config.toml
rotation_deg = 5
norm_position = "pre"
mlp_ratio = 2.67
batch_size = 384
Rows from block 5 of a small image classifier, named by matrix and row number. Rows with one number belong to one neuron. Each number is 500 + 40 x the weight over its row's rms, rounded and kept within 0 to 999. All counts start at 0. Numbers have three digits each.
After each neuron's rows are labels from the 100 images, of 14848, where the neuron reaches its largest size: "strongest on" is what is common among them. Only what is clearly more common there than usual is listed. The data: renderings of 100 made-up gadgets, each built of a few solids, in any pose.
# gate: MLP gate (model.blocks.5.mlp.gate.weight, 848x320), inputs 0-159
# fc1: MLP up (model.blocks.5.mlp.fc1.weight, 848x320), inputs 0-159
# fc2: MLP down (model.blocks.5.mlp.fc2.weight, 320x848, transposed), outputs 0-159

gate.429:459556469474464478493520532458484511522544489459464514501485480551570496489506470485431492558428493556482424495552475505541398497493456447506448375433496472537486456512510459509502525491479553527499506521508440543447537497514506516519485518530509509438462509484518441466598478503556471498528503513564576512466442562491554461493534533523541460491497555486536506522451499500544497412557425435466569503528549446501421454566511534491535427479524557422451462532543585461557453488526457
fc1.429:480452458511509568494520491529489575551533519445476516492521546517473520538511524462466541518507442530509426460574511528476464502484498439498468436508523520562496454458476496511508470508592552479528482523533512468443514476454527504507524502450505510413481478533543554496552448502494494466533472514533526471466401428499474454448497425527536509500508551508522448492447543445451504503526490450561530496498481421462500512505551490524462472442507588483510560463516619489521497535529371
fc2.429:518489522532523493487470542456467507550542547543357538478484506555497608509514485547532562492458533510439512542480481528502514514503590463470504515525450495463493460517468497491406538516514508509529450471523482447530500485535514483481517541522474484474449462449540454476467447585481424550482472501577562455538505486505515480561385505445586505474531455514553520496508485532503462508504476511469443539510473457453483480481528498550509561529457505528505490484468542486543392519544479
strongest on: blue

gate.436:453510504585532483495478509459534470478484597467606451486485417500492555479505458443502497501445503538460570508408545513504465450427536474520525492514487530549489523485533492455513541449565499498512503460402513439507502595505498471535483482514470541407523524498483493525488459505534565503505425459484511528510506551438462514527450539533477542543488483520498478548464536423457458517487530552503543487521452485567459483544488477469514428509463491546540517523490457506514516593579484
fc1.436:477507550504529514474481516453535458520522495546515520449514504526493488552451487490481550473550506466459484463591429405521477427563466485492484476542582521534544554534493486505499421557558514497498546555532389485508502522501496489484544458455479611482458524519489529513424414510454480551536486523562469565451533540509446487538517538483464460519472513511550525554550503449479552456491475482475471520500500535454515518528480434440495489482501493504538477470512474540518453512514505
fc2.436:527418425507485511462473507470410543492535470489540465495431616545470476472454499452509475490471565540489452539479463497502514466512479431546526530564532508540506515542497571473419495546539556445504483541492433518459501525512428521521564496468497430555530463460447489428545459523536522540520493563472520578476414538550508497473519483474498532459469497527509553493461477497508498463550427521439492504459503509474520508522526517515539484508446557482528525464544538534548563503512484
strongest on: green

gate.482:576554512515467475545508565529552540506545473462482426449499494461525531496460457524479573462444508506456493516518479456467520467577451562470487476466494516559421548529497554483438549460537423470459452510491494562476557496526528522582505490504486465516463449467565521560468534473468466515439520527514495517498451517586510422536510454480541405447471496557495465495493522526491490482472471552560442428556444543556516527527488486472535488531442511570505603484477521446490588419498484
fc1.482:484522456441426499524598531465463511511528472545540490495529503452527502477464458524521531450579494473384493509504479488530467491568462515511471489445555508457444497451589460511399576577544513494540469506507546533514544546515489492532466394513431458523472469494488488502456489503505499466486493497501522499489487488463421536582451480462503482506474493472397432452485508482525517378558510576533493526466484502453559490480451389508541502462523453576512544447506526430487542543487511
fc2.482:509482460415535508530511579505592490447559519475504531495439471502552508511537545450396404437497435518480475462431524511496539519522452508468558585474523493503515546495476423497561562461442521520486514461440484504593491552460477519530535436516564546494576477489495489476441491545456478439453539503457471480477514530536555514460494489592525491541470533407517493534489511477425526528431473548495480530511537512508571504518504451466466464549528458498547540541497523470559519545513464
strongest on: matte

gate.719:505499488558399540554485526513403488401468462476482449493497524461527552505483502546527465500430480546510470487434462476463548500519461505546564515458495529546530480430510476527526505463518482497507486441443523552487498554519468551458515512448535501402439506511475411523410559518557511499503428460510435496519519496523499498575437502522495436508573588542482595549514463501538514490452482526504518520515463492428565535515527521458547541547410418510503524478523474518566498560524501
fc1.719:519475509443517464560524503531513505535585455488539548515517514500519491477567483488421450503561513467460494514500473480454479461505502464456484496548493464431451539568565478463519487563489522488617441475523451453442533487513509572547477500517496517490496469491511513528512461484460448522517558540507483478494514507483448577465547504560557558465577452441524368417493529541516449500571581516541484494468579476548486554508517470467510483493565574529501465480500573542434532484454546
fc2.719:544476480500459507523472525466527490473513558471542457498528486517447460549488516500547501548417537502552583580534474534411509440463575574498502530474456496526575516474493521406515500493489513530508559523445503500499552557527526515478395540509517417454534476481531557453460501476509405511533494460447435527522461462489523467589549531537514525561511513563548441530451509482520490463502479465585484512521498536511553468494540500441521517520509443458467494481491507559452569470473557
strongest on: yellow

gate.512:480515493518503532538496477454449539495515470465488482472433563563461519490513489461532476538561502489498555481497523444524507498583511479512524544512463540482393561486486486434449589431462515506455540522514488511528530460582438525539494520446488496490541516486490492468462413508554502525438484517448513460459465495515480522529612472552436536495503560512432570495484518444465476430525491466565478622594543507525503512465462541505449499446572494508525501515504523568406461475518512
fc1.512:536544491504465520471466498514562513512537445493599567543413550503447534496527468449418523461563483460504511436505569454546478458546477448484606505489473519477477443457499448478525505454497548522486488493428499539507510485489469485477489505448448490512553517530541455453464516477466446489512540459506513483487475529485453519538509449475429518512521535429484469493545446432495516474514504553482465535509487505490518464497492542468532451496560508495512515468490478482393476398495483
fc2.512:440487465537559470509498557430501479503473531508486456486543459489563479507519538516459545590456432461469517517422486496516413455536478438560440490479463476487506550570481541547614482465473479500540482482511514491523584484503521491544418491540548501446543502542479537472488555572465481491493503463476510493496576593497518531505449572529452513449493397455496423464541497495484536537487484371540523428497453458468476535480573495477457505510494490486531501493540448460532488534505490
strongest on: metallic; has a sphere

gate.640:496479416552465428551555512469533437486486462516439464480576546527502514604485463492499519469453523543562559508516538560526392448480491540518486497517458541505474439499492560506489521461535520501391499488484444417516464558489474531505453497485548453496517473522501498494534464461444490574494531597476558543566505520445534553506435416519470508530454503544481496512458477453434513523511501451414476482519522526419455539520500464489440564496490530497568513530497453485494510586506466
fc1.640:515475461519508403507516444454576506527501491563494489524536545560498498490446439456495530458457521537525519584539531520528445505508456500561517478504479507554472460536405571547452437515472517543436496492468431412474557544526465561542447539476544495490476523451473501507506467449445463482552504562497442480582472488516480592522513446512504491461427433550467541498521477508451451561500557515472502488541556431410532491521576470464508525454527487559520533533560491454475528508434443
fc2.640:507470504501486451534529468520537517414529528531532477543510477563493486504499551547498482537476447508551491538444406475530479465384496511468427495509503425499539564419522496515496511591561537507463529536520508508488496521498577491470509539485481503514594541422446470511510493585545535485511464509503471486498499523532534469473512576471515523465543610505490561501401478465556485474487530470609478469499468497564457514495555512414448421477477495499502495517479495545479590495558522
strongest on: orange; yellow

gate.160:497489519564463464458440507512492593528504482490514481569450491509526453506487532523495504428485539505426499446461484514473536533441563510498472524528444511447480455468539520541489503550501496484445537457514513415493541523481465499542441478532469540458441554533486567451465480517554538521507436492513501465500536565468513499470419565546448506543436508531486480554520487450467475524478480513509460511503428500494485498526504498456474469540479386535498481493552491455587414456409555
fc1.160:477510551538525572490550551542446555473529399510493469512493515479456510500387484545501546478472524545521593451525472514451495531483430547544544490520460493457468463582476503471461504507481523542472509508468490486556403435510496475546525546484482453484411493550470462549481486504560428522530504546473454494433510526453524469576454434464440438485561449550498539544556516553515507543501486489465471464505427560491511518545446467497483480487477477445555510488524444424479535557503500
fc2.160:440501434560496500553530496514499487512521583453538518584480590481504483508506537578501523465513499470497526467422538490488489499506502488477472468532507558507529550516475521467521461523503542510469474533546486494445480513533427505504504482496444524554495498478538491502565540531521492457527553431523523563526530494531514513403511458505522466484496492539458420520563437456483425505538552514487575528514510491575486531517456437535538528547489504501519528525519544518477494491442441
strongest on: orange; red

gate.437:530482493433478532503511401479485478552513461557497445463508505511438550481472527534506563488475479567570492560438535458414517429491541527492509511456475437462359446528542537533490485528512492476504520558535510484537527480517514585469488508502525496453524449511500488493542469516509566461449494554448494526515489538492491505473473573453497541503478482548478551534498495482445509568476495517557523549525444519464462507554496499524526517524464469464502471529546469491475409528503459
fc1.437:487508436494490580524519425503523460516553496465491550469446477541476557478439496493575513456525439490477485499447508519470392502622476518469585563495450394547497569487532511485537502506447531488499468474518495498510458495503536563511524520466525553513519453546499541489515510454509497481504536510490500477555516483490552496505501483508490533467529492507585470462617425462546495567481495544385491531531480489570449490459463490491459461472433444469538525547583430492499551511469437
fc2.437:435475536532556475486502523501528473590416534518507484465472507457540528475534472510510532536541495521475479514518411464539458482504514463476508558564472496523590472525496524536498442517449452548534439549589546517479541513490493503595457436499513460493520537464527519508464510444504469475514489426526550536474483549547514523535542547471437513478484522431547492463484538516470498565547445518487533405484488478516508492492553498444539577536531491491541448478414526459492457512466548
strongest on: metallic; has a sphere

gate.464:506504493495498492507547599540477499438490539469470510453474532508489437482522516543556563550466448464469462535485563497515537533475415537492467508490415534512441532455543543481430420515510510411516436520514560473494515537503466487478525502546552484506502500488511508571501508484456470489430494478576487485534508521438533534470548551492479472493498549539490506574527459538500479487561484448507511475492509475458543487473518448500502467536483544467549461482471436529560529554538436
fc1.464:538520463428446483513502460516512456523550545513517490470482475516499505463511511452455506528542549537525532489583411492483541550536540465568480523435520499507493503495477479549444457467523535486492522517530384560522517517431471526535565503448430480508478542517525521510553482520484452488487461481469451489541541476513520387475492481520513533427485494420444463550491511458501537487505440459457479501520590539448499509518513468562533539414514503499552538479523519520452500434530508
fc2.464:458538570534469606500472490461505469536489497510496525463532609531524475519479539513496448541495521471471432535497516544491545543452527533479520405542528534522523467449447495457489444514473549538486484506507527469520585540518480419430435491507427492535435505608489512535489518512563503508526493577497478483439521510559528510454511460457489412481499481456464471526500484511458493515456528455527529585534466515486483491538542568503545484497530495562592473510510578483513462463509535
strongest on: black

gate.146:492482464506542470472510386543447534450451508486449444475483579498482516572432541478477482464475495505567458462503511579488479566545517548493485509493459546490394491491487471519473536500483452515463482481481555446504520564553609530499556480490442548512447459520473554443468502452543476546538509491516520565557560533469578540458520533538470572565506552502455466442434488547497565415420491553448509563562475526536533498460491586509544500543450495449500525486513528530507515468486521
fc1.146:506494516469518565505461490461498490555517482498436574491457486475492457500551515540489525574454543450542490492561472472468543502513441469537530586496448472508510426488512480534479521458465486493495505470471463509550528557486487492557439495556516469523476506495441393501482495559400555519549437521525512488501507490489504462531415498517514492490490570485546544446478478472470449510550553425512546464464565500426552481519487550497498491482493540486601461456495516435583437575466505
fc2.146:469472520513443499508478562522521509484470437447502506506475531529517517514447491490599485524521554561506552513533469480437537531550564503540554463499510438570531521488475456541536553553532509516458484444510516498470487576498485523577490456426534490514530449394387547484502503542526456406481595444492533506509513426417561528490459537422478489493443375434473501479500496449537490580501507456511465540499476497503554546385471514439557457495611528586476524496520507497452581493495517
strongest on: glossy

gate.286:454569444464450525477568459540496429490452546500495449465513539507523468512445495525522411556470510522530516561488485516493551512479509516527452485523452477554510478480514573466526484537529473538475485442481478473486537498500518417537469511579459561437534544535502463490483571508498407486474512517525510510530479416493439449511582585497479486490509504453488514491509571516506535582510515513470460514513450513564511565470500539456501476427494600522519528475460494550539544510392504
fc1.286:513471569481399467538481475504544496508465494529532541449494520500442512509491482511516433435562425564451501500520458472503548522505487543499405476510452487489588437511516597516489497460473540507462451519513459557495529502466486533562530451580531490444565511542472557487493489496528560544527533404472499518546476504510458478459587530508471442565429488507516489507479516549529584527537505409434522543492501518510485568550536532487454451462475495521499500515395481454523523504407513
fc2.286:530551544526482507577464501536547353496485453487556563580466522565530514546501462473541499545512437474421505478498476448463507515582461483548529477548501540452493498458497470468418537443552527476493444507521523483527450557535510531514470447480489471586524524562527488460481573490480527543469570472481500503497456450485488478472436445494486595509521558475459461488523443479481449507569503538506575395472556597466510530502450565468498431457465506509570542484482556486517498462526580
strongest on: metallic; yellow; orange

gate.735:494475440461474464462485460520591498504542491534444517525513518515547499476487480539509536517521542509451501543449465547442509492482483435512548564474541518433455534503481496511490496470499543511518421512487461579497450507480503418521522463488437535472544528419482520501545496494472473567486530467493516539470495564536455510550588501443486505517482517449532489463484495498511568527482453478474518521498539485471462525494522503569481559444503542568582529493565493487523427440447537
fc1.735:466432497491530577539518483481497531533513507475523430488498505475445454477498479476436533494472465546572530490456516455522454484455483473524451485482499486551529487459520499500564518512501509505553554489474524520504576415569525563555509536460616479501506491560542500501461496547531544454492462548530484442553535406454543495445457491553527525460493533565484494494445488533460488504566545533499496486510490513543538423444529525425508490568523480439475516540481540477473570504564436
fc2.735:518404462529487474536504454505501497478529454492505471479518587487479523499536475479502461481473582500484504490508496517471466446570482485503565477513546507450567484491525544506470475557482478552504467445483467452486390527506464465542533528474460491494449549491487470504508529490478452522431504481486549529528586560476463468529559428537449445503504449483521463469507530407435432574446462502446499504416562520441491518471537539498511504548494481526486549465623481476517508580431521
strongest on: glossy

gate.432:455469515391488528515470475486548463504570458533539501495530507456468525488479529513461503495489498503537469426550522408482487491516587478500535495484541538480487588492490542477497558498431498530560468515444542514565479513485553560430449476447469524471525447492524477476494527601557526522514475473452543437505491496522553539566474479490459466533452553529369485512507484523457517503552511503571507418451456454539526509473443544445499515519536616504542510478542488533470469501418493
fc1.432:544503464467532481495550505450475504484550480549508496522530496428506485558474477463512501432482528509562571549481413497489525567424475568468493489513472580538481479483546451474539444487483508425455487522482522520522548508420511481553560506474495505462513570556448515553452497434482514488540491471481569603543432516492471485439427524511510481434511427527453547504468597505506499440566540453494479527456470511474484496425473479557611489486466490491508383466471462422532521534553523
fc2.432:511460503466434530486476467500513561524460473596527566422515481602481477462468511510522476538595533500506459498484493399534572543481554466498536468480541504494506518483489595436519543482482523546481601460476536468583449542510541498527466518409459534535536454467575500488562447604563537468494483511547575430530535547522455515530499485557527512574474505487459433460530495533509466480488480555496443521485508505485516532504441463528467497543508562435528464464469467545455529505475543
strongest on: metallic

gate.406:503530544541537448553532496538476466447503548470474527438546462571521510513462525545460518519495560601518444515475564463531519506520457454489423484515441469542539578513455505618577516518466499517526516546447493470508519491499497494511461506475533460588513501517510484514502492453557517521474521476543487539490421486535464494438546489493543479529493520534507499458472519493471480518595511494535539475497565485472533512523513558522492460550479538509437519504485533544501592525514507
fc1.406:496438526501499523445452498508537432492550508485506486529484545560471566516451524469538483576566454500535470595504607475511552491512527492480476538574532541457492496478518504449562463481527528461470502470455489440523521455435575535529514526463538413440511479447513568516430419441477514479480503506434512507493481491446435482447525482448522488510415515555518523523519550485463517516566456551480504470498547451559511481486494549547495529547505533493456507529481511471552490469472459
fc2.406:518541524476492473536514498576545562477517499383524425565534514460524505493509517511487501503446528427494432540440498469552491460539444538562479526519502517505544535533490503491465494589530511478540531458447476492491474422547436572440522481531370447470468484542485509464448518493523515477477515492410476527467418493507471471465433439534458416497484477473567526506451547514487538422522488460508524475555513482545596451471503487557515522472524488528439540495486454527507585501513501
strongest on: green

gate.660:412446511545553548497494559546517524450480495455500496505518499454489554553489467486464558482527538498500528524540581477520433494495439557561469523424494484564550531524494579596453479546532538504521451518516538453485467499530529537458549521494507509496477501508558572454460568542434495501467509434527471429571504524549522483492488459506466526455503586554485454491450530472474471518478539509514480496525436546433568501473548585555445550467518529553508532501481523524501520444487467
fc1.660:564494519510528567499564436520469551536468425542456515466561391522540545471524544504517467517529466503467541468534452511432506458440534505523537499558488534490521481517518467520519515485474512519492534537505544486463542517433510496519496483535483529520512534504428477475533473458473526510508522507518547485514503517478497556542506474505489496550421546532559449550532427494507499459513496480522508470493451510538514494488512513473479498531508544538471506519484552472429461469554545
fc2.660:551533498543448489512507507532542448486468530549532554480427514477551469471534477546559467510404469548551530558478505500435476474538525511522530490493491463488495557573554584562505565479455565497496488441519536492484482537500492455483493447525539419463484575481504502498540501441465553414464519582492480445481514495523483546528456478520549444471531483529537545508538535445527519535534496511505527449526503486509590460514482531523501500528491550517474550465483482515531560503474543
strongest on: metallic

gate.37:518526506473566489516559489494471490518525468522495525470437487530442524503523484564447544468428505545535493544512469480457585514513519453482521504492496503489489430554582472466503581481445523452448524495469520554510496531411460458564461525490472548494513465496522467500468431444524477531499619532546519491468555486492466514535473498507546511475479501558452516508543546514514440515444522399547544478517489560479514517501451543502394554499423530540469499441491416535574502453495395
fc1.37:557518458500544449549487452494508541396503459435486467512468492587461479520432456583569498520524482478486520544486505519545422470527490486505517476470476482494452482466472513551539504561528517536508453545473578536435462480486511474568391465488538465564528474508516510506481489448436548455571509534456526573487506506509435492590574489472455484552462491526512490437502469574471494567506538490507502528438542489529538448539458490580478576544543522595495491575520462398467552529500464
fc2.37:538561516476529511544490550482527527505536514466617540470483466518518452494508571479536510467527430559503509405521490507515492481480500582497525530507507473514453513465423516545447496506533547514594496470485476481484510489519576443424496533516518565511544464507527477461483535553512528480514477516498484568505550454529476595499447518561515470459517478510476467434483486496455508468486516551512507547449533547458483460439515522458559534505593562406502488555509475524485512525571516
strongest on: orange

gate.159:480450499651480445522573494544519470417550492484545439508468459447481441495482498445480488619516521544560488592480515451497467413452543503532435527575507477502480476551516525434487492468499458515471482444579537422612419498496478542472504531490470422439522536472520459537539544455460490455536543464551465492542517468578462504554531472481441516507508521507530527492469497428562511524512514523507506476494410562487551466540562554565518494537510502456455448469496508540533561537506546
fc1.159:461522521444506527583458509534482468582455500486502483531511479449520455459537533495464521483496459495500444475638497420474462473480512595539435488485510445430634559530496539456543475484495544471474502440508496566511493501453442500509512488502512591555515496542499392472432537514543518529479493548513480468510510510546578496438534566508497431493513476417432481533572503511525456494475503512499472493504458563591455492503441470490456532522512464521504513500524474466506478469494541
fc2.159:508462544470417533442517525534402410526498451547501533508491508414443487491534468488548433523515510457500435508449436490537517519447518538459474532514514478579586533534578538496471402454448488539501529556561532472513588520528539497549495453401500520522450549477541474488498516436545464526553508501478523634549451532514452633507543526473495560553471570552500559473498515508489474550579458475543504454552523512521502507490530478537489503496511472473523499512486534523501434502469508
strongest on: orange

gate.203:512465460495490529449572519537445425470489484484474475512580507521507464513490543477522515495471474523449476499480485514529483515532476488434475508504508494473470502456540511596494459461516543414517467511551453452535506524440471504514460477512520475458546437454468578482541558523498481476563522508540527591500489424575407520518544466622450524507484562488430512526447553471484530501489405456495495484464530490536507525500502540437469522411508490496587482478413473475540552509575494
fc1.203:508455517488485542447471481543503476536459519537538461575598525477439476555484498517492488521472443542482530603462492514518497481488524508495474513514522485480520494514452538468520418498564544443501492493579511439541549493461469498537478490507536506521571419484502483520482487494471466427476517509535503566470463442488460529529549452523505477494491566511433511518476568468515570449433544498550544434447524477501451603550570485494447489437453509500510497490479514467556505502539503
fc2.203:506476468461518510451529492511517529487519513501517515530506482510494479489485457445543569553517470487517538546467500493491496570492571562442505470481554452536403564509456533472416511578461494500534486522512486534401547463515549515478495558445522434524504439530506519530476475547488431541524558503485405424474528474540555455526533452511457506506456502468447424561487515492500485487516463509533522539469554547463522487516454508468517537466460511533438470474513456505562461551584473
strongest on: green; teal

gate.401:535514513485479467539434518458467507499503443548481491559439538532486546509540493492505594518523438549526482468426494415558493529527463520522494483500522518427482602539483517575438463549528484451438452506512450482466410533461517535510478479560469527438412431487530492504452537584522511576447488468489482537480498449539540518561427471441467529572462515449538485536519550503526469516479608495505485589570435490549534435499582477492496504527453456525524499547452459490514473584426514
fc1.401:534504507441506464545444506547467604542453484507526571558429544535542529524490506529495520546581494498534484463488523456516488543552432549516567545499487462537435449496467520530547495449507531529498473532507512476480554486520519525506473474534476455476481520451561511476492540529499461567515472484587484553477522475530553531435494466480564544548536506442479475430572539538422470501452505494533501479477439506436476488503577500526512556425524610507498487527497476535535457502493488
fc2.401:476472583503494555492473469469548471484536492403529508502483478465521532440561506488479537475465479453526522478509518491557498510505498464482428452600538472413516477501486441460538495536518418497509451393501495496512490484520494506510526458542491507453486563436487474451480461475515473405494438461460450458483489474470490418464454602500458498458492455486451460502541542421515491518497475526512559474513482535492561516542487479497502477509455534492465532452487504522557539525616473
strongest on: grey; white

gate.341:519528418558492459509556415505571405478525514535498467534507462562490446548464488511572536562432529495420527501468521443506508467463573560556534551482464455590529448522531517509449483548499465441508489473525476476504468534511516525456470469493554457519517556470459541524501527521532446478493500479528485473511522529507505593470463467520509436482534506540477562516500419471428500542503504417497550514467457500549516473512531485449536455543487468504531530467533525525560475529496460
fc1.341:559470545497559582507458575538466461468513528504515508501449571490529546449527530501509473435436405473514553489471496528515543525523450466447528446407532563424480524507517525521499520547447536565490467544560488538518466523497503511482507520505522570497464407527489470473509519537479510460524511517512544469492431524445548544545490543479500475618511514464511469454516481534557479465465520515482499508554525492441417462524487476580507456493531541508465496540476488535454558493518556
fc2.341:503488426441539519497439473438467498622397512557429518546485469462488442511472540478546560511484481473421464500534501515537472458512463492416445532516499441539530465461627495470440476481538432486477484503547495497471484472581537485479552485493500527527495531538524478496464511454477479434485438451512482630523506454494496454557499500564548476605467568462483462477470483486562484548540510472508558544533568530564479446552433517511575523437472487505484455463479499485536524498549530
strongest on: orange

gate.166:511530501464478488471529524498475449469575503552497573591565472417506509511480505470526521513509529530564460535530551548586461508452491465496454455555499500471450539550512465476457557487563484527538461499538481487427411524566463528449423496545502553494481509511562495516482500525547569527493507490443456515537425524517530434495476554451474540533478512522476502502408495491478577505480369525493487542535479477502432505530465567472536510519492551456517496499515480531536549500527499
fc1.166:525485497437469473523585569482420473453537465423461530514388516547483500575512511508488481522514542490498566546549485554461451497484485484512481517579428442476429466527553435488564539547461574485424479456526522498459484547491546552512488530533558539511496532492498472547510488545578489510477485489476463536604519548506496448580520470484472535495510516509510471547562470531480551489549548566491549454526450464535431483568474474426474529517534506527474424487417511516505476553562441
fc2.166:501523524489527492494503483463499594488496454506503457461492458553562488463534484451530508450446526532471557472513525523509463431482472462484461504467555565528554491526498525498514505459475499549396465463519507452459544485457513529524585525533468503452526521480430487520446511477528567472488512545425490553486462529481532550479516432461490506558488549464507505537518604566546446402525455501559491555500452565560472552498504441437557434483506536506519489500460500464528524503476510
strongest on: yellow

gate.641:548431440451497497441502508515462571499495448480539522490584459502530478503482463504510534502569527568551487503483502535471475527544494479521420528553491477511559519517503494525532489525458441501480480502556523407527470462462518526552575479541525507523501471494488501448480575491465502522482545434536453549540512429543491477552514486470356590545572568433516565519507507512383530477537471479485532516540508544537494518505483512414520488519468488508422506529483503468487469516519498
fc1.641:566542468520493506585516500536438469579403539544476472512517526503468512447502465481429506549555470522486495510491514511542556475402486449500491548517530532459527497499491464498445474439528479438502498506425555479480481491500496503446533453479532501483494499557513520458431456461487543575520438451475562550467526484390398510476567485578531467485500502500497441509439459544490481477507411571554483483461561552507463492483480531541488480415547558480506488396577503520538563487480483
fc2.641:520433438482532525439539406530496418484497536499437458542520458482543568538509497525471539573546465526509580531542479449480434506452487575532496485552516471533522547473471502518452556454464543535593528518477507513482477577497591467485488591515519505547492433428474468519470471509455476511564499481487441554496530518494512494510454576512484526560494525492557594492464562497483553553471525528478514442487572494441501532448495444507469535512480571452454529453584501484538468476499543
strongest on: grey

gate.532:471487517464484499487496462467502480514502482469484508478498516473529488531459495589560491569458475485524459565517530524470521503507516587545445523473441466494526441588505468495495479481513446582559461508427458540622540535509524526511419470448490500495552510517499558522506478481505571538482569566533480442499577458496473470428515533507544523497579517508551543533524530442499484450482507552516464546489513496500456507497496504495520482517530539550535464557476482535521433537471468
fc1.532:512553502536461462529524507536537478522496514497500486488520534463562500489525474500588554434579410518500471504526529399545551535546435471621538463521556545529444623491445524488557505363405488513407512505524552446508522528540481464482421516549573439566437520497527484481429548475445446433482447489539504524519513454410492442527510514519493520456487498543432492549491507530483529494502488518492585531512478533508513484417469519474494454547519439547509449445555487531451527489486546
fc2.532:515518515518488442475496451529498484521504498598524564474482460467471537479605506515528438578452566510495466545491509462496538482507502531460477494548542480474476515506528541517441526546490510564544401468466425579518461544460512580462441464490536531487513514456487501452505499487538514494494524475463483526499478498480446541465553432502463493558458507513527533507550523487586531596511533467530545533544467460532490487542457387527514564539536477564510475490484464503566471477448519
strongest on: green

gate.361:450509541431525501497554420505522464477444561501511478403495508547488496560501531487507549562504501556472514445500537527509563483502499551521485507497532455515449489517522515502572507533493461494485561536538459575451472479484482514532535487474527465494531526441558506449476499419502430501541435547531428506467519484502499523554406468530464530526551510546591464590429458464559512507513507461442470494485472528476547531571532514524540544536511502444551462475537518580485464561548512
fc1.361:580470453502504480490527424545459502487572447528529449518507524611555466507530419442589460448539454470450524406449543444416483516512514493525563491592539432424458522485470474578496487500501519545455514498536535444512488497485559568446581530475456495505536494460506497527484491427567506519522476535491616480503520445475612480502479467497486490443501520516503500493494494519457579508514505483473482498557584497477491446501466413546506574461491439551516537487518380480515578553521561
fc2.361:524524494517412470490497532549494511454537520487486483597444480446529600464489523548514542445498464541470466519550535489525495439486472461500471442517459510572578456530483535462458427438526443558468545476487565535483547488544451474502512508506444578537516506465482534465456448505521474505510506543566579551578529477509483529496528495462538502548516502480408502500520498461552545491503519531476573561520481496525470478471447426509527500435503466415483537428396466559480444507509504
strongest on: blue

gate.763:528434474490417577408489453463517482558574503429444485468561451486487548500468492490487537540520457506404516480538469496483463471549440484485488462495498526444472520448563578516524546492463455512446461523423492474537479545546459436496557513455532446463543457465535475578567562519490471492546476463506559486460463547521568524514531509569500493492509451504574513487458527482489495433434418635530528510491490440463476447441512543505454514508495528521470501552455523427527463536485476
fc1.763:571461484496494509440467479530500507534529486557446469448512554503469525513527459510477536485515542470434481562406505453494426438552483427522454500597478541477511473481496471517539518534492544482500495502504487448592573492483538466508537600466526532508534433586523576472518452461504495491502561461534559553587499530462526503458521450536497585561501544477448493470477528486505505448508432539387509468518487437446599444507526461512473457494492400509493542510489491510444532492465495
fc2.763:563425398459513513518533460475532486559569552473529516492465545522474500553482514516539499576525532469546473525564495501548529471514520547573476495437487517466483551557473523579402524474558514521508519522575459497561481420455434476501513573457561418519489522489434523538524515518500512509426471495551594471549489412501549464517499570558499508504502406505574486488448538482582470486494427507523521470516484520515450484416434443487466538490569546548547531528518517509462552528527551
strongest on: black

gate.302:495477539484516514501495545436510467488528513570482553476466475492488494500449493463484498528481434493509566459470562462476445509482447538497556540482455525526470533428552518497479551484494480515555476503510519485600547430514525526537408491473528521521481460454507435584489518500420489539452587478526500507507500498514434514557554515546505450500510473551537525500510486536545420499414496487580424526483472609529518555593455481573465446508447504479491541427439411533513532519534443
fc1.302:486508451463561485501548443563543454523504492490553485568448414538501497516520487513495472453484515597503461536520483562507488516561595474516455499398477510513532521530499543504510501485536479484511511531478459533483457553559498468442550495472488460473454465481453504469528457404559518413436508468478519485556477444517542559485434501532465524554465543483420475499473452474474568412605491430488557463526583508514544500423558545448506490524502568550469493526550557451554505443482557
fc2.302:510545517495487586451486433464533492463542502547476433466501522480521520471449483479534468412582542511461517422506489564493509502482414530413497485529610554453512527470467531467528554481445511583501440552526472537454531491553545474482442499466493404515479518497560531551443493511475494473463467544421428559467477534528447473506542525474486526474481446544495537496564510445570550499463485473491557552488476532554510449609558474563549544435458545484467492570516485557485513443439492
strongest on: black